Weights of a small multi-label image tagger.
Training: muon at rate 0.018, 15800 steps, batches of 128.
Rows from block 2 of a small multi-label image tagger, named by matrix and row number. Rows with one number belong to one neuron. Each number is 500 + 40 x the weight over its row's rms, rounded and kept within 0 to 999. All counts start at 0. Numbers have three digits each. After the name is the row's rms in percent of the matrix's.
After each neuron's rows are labels from the 100 images, of 14976, where the neuron reaches its highest value: "responds to" is what is common among them. Only what is clearly more common there than usual is listed. The data: rosettes with rotational symmetry.
# fc1: MLP up (model.blocks.2.mlp.fc1.weight, 640x160), inputs 120-159
# fc2: MLP down (model.blocks.2.mlp.fc2.weight, 160x640, transposed), outputs 120-159

fc1.253 126:527547487537562502589359552465515477558515452471539524508573497503540525490477483442488527520524488456467524515452496484
fc2.253 119:528503466552493513505451526562549532536451455459535492521548518514485564486570505579550469508493524495490513519581498528
responds to: vivid

fc1.171 173:447425489581484477444486491496505510494503539524430483490484498513498478439532484621469505578543451479495452515593463496
fc2.171 164:493538470456536487538487510434480507444480492530571512410408508507557480453457478478439554501476535474552479470493480504
responds to: warm; vivid

fc1.32 159:516521486509505466543494474513489500497419489511542474600605527490390533494592534469418481522487511589550525447556547500
fc2.32 153:494516467525539500474487512433554537474513461525469536506532450543537516539561502483517543586474447426481523491500530535
responds to: vivid

fc1.490 012:469544493485526534561503546502502456500432493498482518556503461488445472585539485519456505496527557504544503494466540496
fc2.490 013:508454503511479436495445507498590493527563503582391520536492525506463581510486536509534467508472424469486481452537528606
responds to: pastel

fc1.159 115:541465460489475526492486450487556494500540505532458507524472519449484531436470524494498518527518407508494472538564452451
fc2.159 116:476536520608475454492470486533460520472485604465556530458509476500512444510539441530493501488453532512516503494430473462
responds to: grey

fc1.612 138:568516498526509528565502444498521493433437454469534477521540491563528472482406502514519533492507511547454471565491568571
fc2.612 150:521533447495500413490473522581517469470541455504466485497553541472506483504463536541490512496579573479479541528496540477
responds to: cool

fc1.73 017:485475432477433565539548500526497497426481473499499511519514559533436424538573531530428523507487501526563521520503526505
fc2.73 021:503498494492462576512519507432558489552472503543494542539517489547546516477512539535475459484497399515528484474526554534
responds to: dark

fc1.65 103:545443561408578582534510515527576499494475431432544550491459554468448476578508458509467474459514465529523483551561504508
fc2.65 111:411528451600467504511426519552560409532462601584445523472504461520529502506546489543482473454545555459371509522454464534
responds to: cool

fc1.61 059:566569465519460623598444483465466481513531399498525508503484457499505425529469511452543438519566524424506517476517461544
fc2.61 061:611498564430551500483539526510494476431517583443433521525473482483486495460443515502532447485501556507442486652534453520
responds to: earthy

fc1.23 127:493488554479590551552502523482517486485514492500472550517449553500560493544551520513443472480447534495534510571522538480
fc2.23 118:537508474488524533491601492539497537487460478526510490566509526500508482490473535511444483506561504490483472540512466421
responds to: pinwheel

fc1.478 142:552533473552494521502468514493512501495478535489502501413502487404467479470640580512542457508518520470484603548529542479
fc2.478 143:537520519484563485473490544488475482467533536472440452509499499525442479509457501558459495583522580501509493535495456520
responds to: dark

fc1.501 100:497524486549538447505585510468509525526510509525496493475502527542448492555532445462461512510480511429458490555470489431
fc2.501 095:467490533539494502509482492504539467491447482498475463462539545538479509529530515536486500487498539546485524451448477541
responds to: pinwheel; warm

fc1.168 137:471496467471460550491429474511502530515446508421543432493433552518495529555496520495449513511504527563532475429556537508
fc2.168 127:474456510527556497465466515484499467493468505503477549527483525517491477419519484579534564475430511495517485414510537507
responds to: grey

fc1.407 134:516507485485514468454462460494600503523510572535483479479444495499422541434482538530539508514524505525560549535443421426
fc2.407 137:573518519516498487519559450486484511472511492467619501474526440507531502541574510471545517468526499512550415537478490513
responds to: grey

fc1.201 102:603565579520502492527514496401509523500523541504535528509467459448525519492522403513453514486549534430494486465496507489
fc2.201 100:527522496535512460497566454454396609526496553519455518553486482529506478532462544537571492489484525533516463488563460496
responds to: earthy

fc1.398 124:473542539475499510454518518495450506528427417403521497538544478447505448474512464466494503517496506499495519478499531460
fc2.398 138:532449478487466517507480471484592570482469498563395492520497503518450504492507514454516554578473522440492431541494558506
responds to: three-fold; vivid

fc1.557 104:512484457568569515559508496476449534522429503477468518575486522452582467519444581483535530531551530477521431504588452493
fc2.557 110:492556449442485479525482501534470442531570530470504492509512449457529530530461487472522497519525559505511550538494475449
responds to: pinwheel

fc1.405 142:553498510433514457478474482495584534536541527505519468499505543562489539501519495492519492467521498474506501514414525468
fc2.405 139:537501570523521560483542480494519487477475483551573513537477550471558464511525530516536562481565454482459525531526496342
responds to: dark

fc1.132 173:487464470438551527437482513523481544504450554500489522511462471511467505516505470591535517508486473467534486527494502537
fc2.132 182:479502532511483525493512535526541462456502527506444511479461541571505444603427506501497512470456474513554528503504497474
responds to: warm

fc1.359 012:532440471485521503545546539474507462515501539480441457552509540402585497485452539531503532473511513571499481486568478513
fc2.359 012:521524534449490526532549474485457512518534498492563476508429498525522510482498523464458528503520499453558448485543482430
responds to: dark

fc1.496 069:551493539513505438538492523514544473494540463504561522490528493503489570418442456585502472535469545519498497477499454469
fc2.496 058:519505517570520500527529560467484524562548561454468495485542471513565501491517526484492524521562463519537437498440577513
responds to: grey

fc1.51 133:487473536509580497483509528491547486485519518386469496540502544459465545484428434481491541450491484529516545492571492520
fc2.51 137:482530473540517461509558468548504397404483479523519487501505507502497460527476506520584524501499522596525491496434525485
responds to: pinwheel

fc1.365 152:516444510500463524475565508448527512479386492534482517502500494494565478573508403549471466474538489495557545494489495509
fc2.365 153:480505449454524543514493500496474511485425496438455545544418481536518502525493482446494496465579571445501510505510537467
responds to: dark

fc1.335 115:532526485511482435504418493525446501473494509489528477523503555500507530567516434506455457575439466472500444537457502567
fc2.335 119:454446503529581451469553486544423514540492493491418487514476498571469524501442548452427479480461525535501439485505484504
responds to: pastel

fc1.394 118:542499504445516477489524484480509493490524504510556513453506499526592511574528492434460541507487524461486442586521480463
fc2.394 117:531467429536458501534411505429466473499491457504445449480488452466532462483556507507519573514563522465460515547539466488
responds to: cool

fc1.189 049:520523545488481484579465472477488520544481607515482477476491484524474510552458468515550508498531452498470474495533541506
fc2.189 048:576450450440516512468501501478494561449529515567497449507481463479501538496552533551559493528510460472487426458508532507
responds to: dark

fc1.138 110:425470447496498552502496551525506533510485499464506457447570491481486479531542524495396520473496573479537544507505491522
fc2.138 102:512559524512507480483497524508513556529510449508504486564548520492466507471473492513428430478478428500489437425489507537
responds to: cool

fc1.440 110:464542541478455546508428531494481525488496502442523488529426534459450499504478483520491429470522455465496465528509480506
fc2.440 103:514467530507521432532475495517504546527523466502511481467498489476494548428528505500474509484542563491547505584542509435
responds to: vivid; pastel

fc1.547 115:499527451511475543449513515490507534474476584487445486509433537455534435454555502493484410447466475467515508529535521450
fc2.547 112:533496545515572581502537514558461573499519577495476466538470479498482541539457526457430461516501573511507525461558450569
responds to: grey

fc1.223 036:486542518439498481549548536430454509473422570550476520442502531473502486588552506505517517452431492507535478493517446517
fc2.223 037:537439442505447440479464513504496469495485535596501507473498446493465513521553502457515557513510416492529548603562481537
responds to: mirrored; pastel; ten-fold

fc1.96 134:488506532484421442491485484524417521519490590497490481483529441475492506529502558525448471577459484493432543514471527423
fc2.96 122:525573533501561524474481544531478435475453478518497551492492462537484497514582483448540413469529509478491495503481481521
responds to: pinwheel

fc1.129 079:522467525538517448556587526431488505492421498542487544482513507483509506575473588465506490450506571460544476526444477545
fc2.129 075:522507505459479547575508490501585445463471441535532510523475481559458535494490490475453522530548479495475504468531427512
responds to: cool

fc1.444 007:522543507556463488553499488512561539480434393517504529454501526543412496538493498451531522443533520531527502503575484488
fc2.444 006:497452543509486547464486546511540444491460510531489492421451515541554506486504448507488510523546491444472485488526481538
responds to: cool

fc1.354 083:570499507490493495494512468456522492498531556448542469432469545552463504540495419546523522464468470393478486525555500523
fc2.354 083:519492489446468467565459493477489513511546524483457524467482548413502526482569434470464538477486451492510478532515518466
responds to: grey

fc1.298 095:576445435491511517541449512454545471503541537496482515497438492485515499532461553546462504537474494578550471499488459488
fc2.298 102:432547478522457460543491418566508461504443473571513538506532500523565467524440525513486476518502468473535521448524446443
responds to: grey

fc1.427 085:446514445586481489465568569476593486513485513554434494478456444580508557559486487491519475476470448440542511499489438452
fc2.427 074:468518488466521491490490476475550475519457494438492499485505443541563481549506450541493516487550460553530511509427580485
responds to: pinwheel

fc1.270 196:526495515559512518531543504492493440498548531497464508486486467485529468528497546483534513463487491491465455509504515490
fc2.270 213:462545545571461553402523492489484469524468487477458584499525525456510537455483411535505451484466521496479511509521530449
responds to: off centre

fc1.115 077:460501584521496487486433451507387504519437410412529436532524480475523465491521498533492505477483547527475509463517592527
fc2.115 079:513579519528512519501542452420516517522487465567398537530487506452493572505493552506520515589477462477553453528527560468
responds to: pastel

fc1.533 040:489491467486459478451480524471516456509486438539553489482486499532537425503506461555487512495494482480527505464525526534
fc2.533 054:593461513523430511479499469445479464473477503461460525455506488491463400491543551511457459456439568486451470456468493485
responds to: three-fold

fc1.1 145:473459495475542501466542545502493498508491591476495558426551533482472524475538534512398456450440489498570485435573443516
fc2.1 156:437450519473493464455511519424497498513506437547495550505498504506494463496524510474427469505479477501499503487489484477
responds to: ten-fold

fc1.39 034:514526470543589499514508520517513544514504419493440498477500469446589477553490373466493476530477542460480450458528451515
fc2.39 035:479473521464364496553516541475513489489500530451466498507453503456469486451464468495500452535515521572417467546566490504
responds to: pinwheel; warm

fc1.550 022:500463540483551549592473483469564488518534426483509489545532538478472534534506504503479572514464480500514521412512601501
fc2.550 022:445550516580511430520559496492432431497500464511434528484572463525543502500503532517513465573417504589425518473539523415
responds to: pinwheel; pastel

fc1.16 161:488463515414487476522517471437366527502572591423447460529445540481504464525484493538436542516444523493506532486510460507
fc2.16 164:512445458509515510498514486442443563536430489502523431471448491516479406491472488453472516473542511555491554541536500524
responds to: dark

fc1.37 120:518463512468476509558495495504415514515544550463491457538536481518478519505528449511439532497487519444549484442500446483
fc2.37 111:408417422525473462433479502445508492461459445510492511532506506466459478548482541550530472486563493603492472491525524573
responds to: cool

fc1.121 044:509547554469479514521486511484474542494473481499488477489449452410477481489504531465525479462497517524535516486475560547
fc2.121 043:524558574443493440536469539557554517517535499532423510532556493496481580477606512527513558488531481497570549520557513493
responds to: mirrored; pastel

fc1.109 131:522503551417599510561495483495555446509499439473479524494507520497532545473464543533456590537551519512500496505581501528
fc2.109 125:420596455515472485471579522477440466488557483550496512483494472472518507528458496503483485526462535580442512533498496404
responds to: pinwheel

fc1.94 075:461497489442500546530476485552435534469509498551520480489478530521457519511495515513463501530508486519414474455448475516
fc2.94 107:533532483510503481478505512467476541491556407491565490499476486456460500497538552559472575449451494489483469483564570421
responds to: vivid

fc1.616 131:533553509455472547560546498527486538493486510511534476430558553466470541554552488479473518452463601452469465453466501488
fc2.616 140:527415514498407502526494530500498488512484496576527454463539484482480519519560508477564481484467507526564526508466513494
responds to: mirrored; pastel; ten-fold

fc1.592 184:545489507530518536549492474539481451462590502509603511480508476473523532497486518532443462548496532482466523542473418480
fc2.592 186:484576509453462464510473550477430452467462469410543455518486563498510650506460534493512368516482448519518551475496471443
responds to: off centre

fc1.333 085:518552478470572534516560566509540491482528527468573434557460458569425448599422525425527530502504495509493507556426463507
fc2.333 086:439530457528507407473514519487583484546457468504581543478531506536463487565546469440503522552450487547502481524465574442
responds to: dark

fc1.190 079:447497534487498516489468488537427550489387457425524526529527491461541442476507483533464547541502513544455528456473538492
fc2.190 085:527533542492486499555532473483508534498492477601384509512493499474441573492504520498531526574468463461532452542543538533
responds to: vivid

fc1.476 015:504586506472436487493499510569532512521476451550559496517492515497445488385520503510547483522469495535452558565476488470
fc2.476 015:468478527515530491508525537422480453498540481474497452467424506516577491461601562426495481535457447484475495463469527524
responds to: mirrored; ten-fold

fc1.397 104:430484470602423481518531550455497510511449526446495524455540552480528543453499453483572500432480481457456512511527497446
fc2.397 104:472468512413465487474493540501464521507572558444587514450481529518525554562478453467488529500566497584559457488555405492
responds to: pinwheel

fc1.281 100:500490464446462468543474526473463539504463515458474489543566584481420570498492511510494517454506530534548453479531526476
fc2.281 102:544493512432481513507550517533462444524546479473521470521508466557557584549506532511516521495456537493499503461516516424
responds to: mirrored; pastel; ten-fold

fc1.580 085:489506489553535501507533454456508515519492531529493469543504641535519523503555487501579521503543473552468480532514590517
fc2.580 091:520473573506491496436526524437476548445418510506570566487513406479518517494507467492463517545504543531516529506553451534
responds to: grey

fc1.151 143:443476506452535493544474483502571546536461513557459477506427510512497460544525414566460502471493478521528526487450572477
fc2.151 147:536548427530454510550457463530524481524530513502493515428600509504467478494520498512498536501476530465373462527479528545
responds to: vivid

fc1.2 132:525592477507518481485536489464486476512494501545500510445526450480539510487538522489495525448518496456477418545532558478
fc2.2 132:510518536494562463541485547574543590530523465454452521555583477454485549482530458532482581565552543546527534529465542474
responds to: pastel

fc1.492 066:524524571458517437530555565498546458507518513565482542476523609549474522522408488529490452538443510535540550517430491460
fc2.492 067:426511487518465490577565531515496530531502481460461486487454434544533513554565472506543557517461462479473547485475504463
responds to: pastel

fc1.81 017:535541540522493530582516548456487515475507481519518516549411443494583459457516499476517511481535505472479460558463524508
fc2.81 017:486475499495495478551510486476574514576470506514428505443528546511439583478430541524490499529499517491509452509601484614
responds to: pinwheel; pastel

fc1.569 085:501569504511528417486508454498489468526540471492423552465559560574539535468506587475513460542489508562527525458499588468
fc2.569 082:493418434532496471459430412522534467467486543441504500578557555535562468510505488510516514463502470547470578477539538503
responds to: earthy; dark

fc1.475 164:507465542509493523486437489479586476512402504448509511510426480565485448607524422498487465430537484490546515539482515527
fc2.475 169:441487450548573514485486477507501499479507478497477557481507506454426535529518499495509528405516514494500503492461487505
responds to: cool

fc1.525 171:584505560499468551482445471507509489485490609469468476479412479435502532547550565479507473385485482493479484487497527475
fc2.525 169:514479456505574514548558533504501512528513513467491545489404526545499509547532507518528553520462512461493451464572490502
responds to: grey

fc1.108 123:466490516523661518539479493515510462520512513542450506490482472534501488446484489403554529527441458572447461451475523573
fc2.108 123:442473480475467493475546491503530513471510462470457535456490417534483492483532510521525462636480530558475475517528455523
responds to: dark

fc1.133 081:540516542438510537481488402533462486528465554573470489542496599426478511479526490539490460482490528483487529512502434500
fc2.133 078:468459469537643555537498485532500475484480492536520534488481465474484486592533555447426575529496545487552537546525493485
responds to: grey

fc1.446 135:526516597584499592505480520515543486462518432486547588530510523554426461475490530478482494493576481542473577496507508528
fc2.446 132:468513426535538537450558537536532541536407507509506443452487537452471523509425523527533542467579539453453495502549420569
responds to: mirrored; cool

fc1.42 127:496513519509484463531540542477449527456508468483504503514503465482527446479552471487564429500453510585469599452433522515
fc2.42 125:588541485498422571463522511511532529529476495541552454489536480533488524502502515598522519536471527446572518519507511509
responds to: pastel

fc1.208 161:522489453450555495525502527578473494506472485510477444520526476508538607520530473600445542499524501438479524456572469468
fc2.208 158:452550511477488481563415440483505448472493483560425520409443461497507429499450560460461458537563496499421544525519547607
responds to: warm

fc1.293 141:505463547450487512536533513531467565476546506549476549576484489564542551518440571531411536499517442473526527469492520525
fc2.293 139:539500461547523440485474521507495529501483577494481442478458560512488433489455510525488452503577523505450476524488581519
responds to: cool

fc1.389 078:459483601481513515425524423477441476491374412424520467522537476531510461504484448533438518487489495512496507483501545501
fc2.389 079:528554493517501525485538463468559539470481503575384521509501549469461560496513502463510521575516531420518446524529545471
responds to: vivid; three-fold

fc1.107 163:400488496516541528545533476444573493487477597495505498528597447488562490510471482537542504565509512446444532430496462446
fc2.107 166:455478472569475563529547478500435531460465520530498466532477529480534521495473481508520475500503484495479584423442490562
responds to: warm

fc1.266 108:548492489468423535494487526545489532459520523565482472528484442482515436518493467499517455489457476506535576467479490471
fc2.266 094:576543509419501526487515481543551525490453504468497480522504494496478509480581478528537463530491547513532492454467480487
responds to: dark

fc1.328 119:516497529508503403510491518488610520504529510483483480493401516544465574463490452499544525474514556475566560532468471448
fc2.328 116:500552578543556463442551540542465500497477582498519491464517523485500488465484562466522489496513509515531440510487488462
responds to: grey

fc1.488 008:496525532496483519495491510554533492493506484548501466520546518507416555495552506515497483534478536543503543478442530481
fc2.488 009:478522483504545442497511501463438510520536509562418549523510527497539510504545545447489498521455429542457509447483569500
responds to: mirrored

fc1.289 012:477512462472481524516473546538480514481404368438507502518532522558505461527537484517490511541494487498506559498518526506
fc2.289 015:466535538510446493494550485440489481512552504595448509493494472483457579447528504508532513486477455427527462504504547456
responds to: vivid

fc1.67 100:459431474539510431600521464536525465564544496456410506425525480573429481485408520536463530489521541441459508454555516527
fc2.67 106:513506527458520589448456464495493472533446500451496461481568500428497472514482508475490458562516446545499518506514561555
responds to: vivid

fc1.565 096:486510555490504499415539457445454469500414434412535495522526518552513497529511474489427527520455472507477514491506541483
fc2.565 106:535551498505494494471515448459549572453486499557405491511502532488476519529514514483526542550521528421469463553524521437
responds to: vivid; three-fold

fc1.0 128:445452469517455450525463552521492490468477453484582497505494527550536490497572510490447534548409521515516533497521507496
fc2.0 116:559500508478510557521483528491562509519473489515498430471474446469456493455552473454527526542421450528464478540534527478
responds to: pastel

fc1.198 118:507540482458505409497506470516480524496464589509505498530569548469435513488512465512517565522573484481508494512502489507
fc2.198 115:533465544500471432516530505502419463496532485486489505481489513503539539537522476523549521535505484469563481443430500498
responds to: ten-fold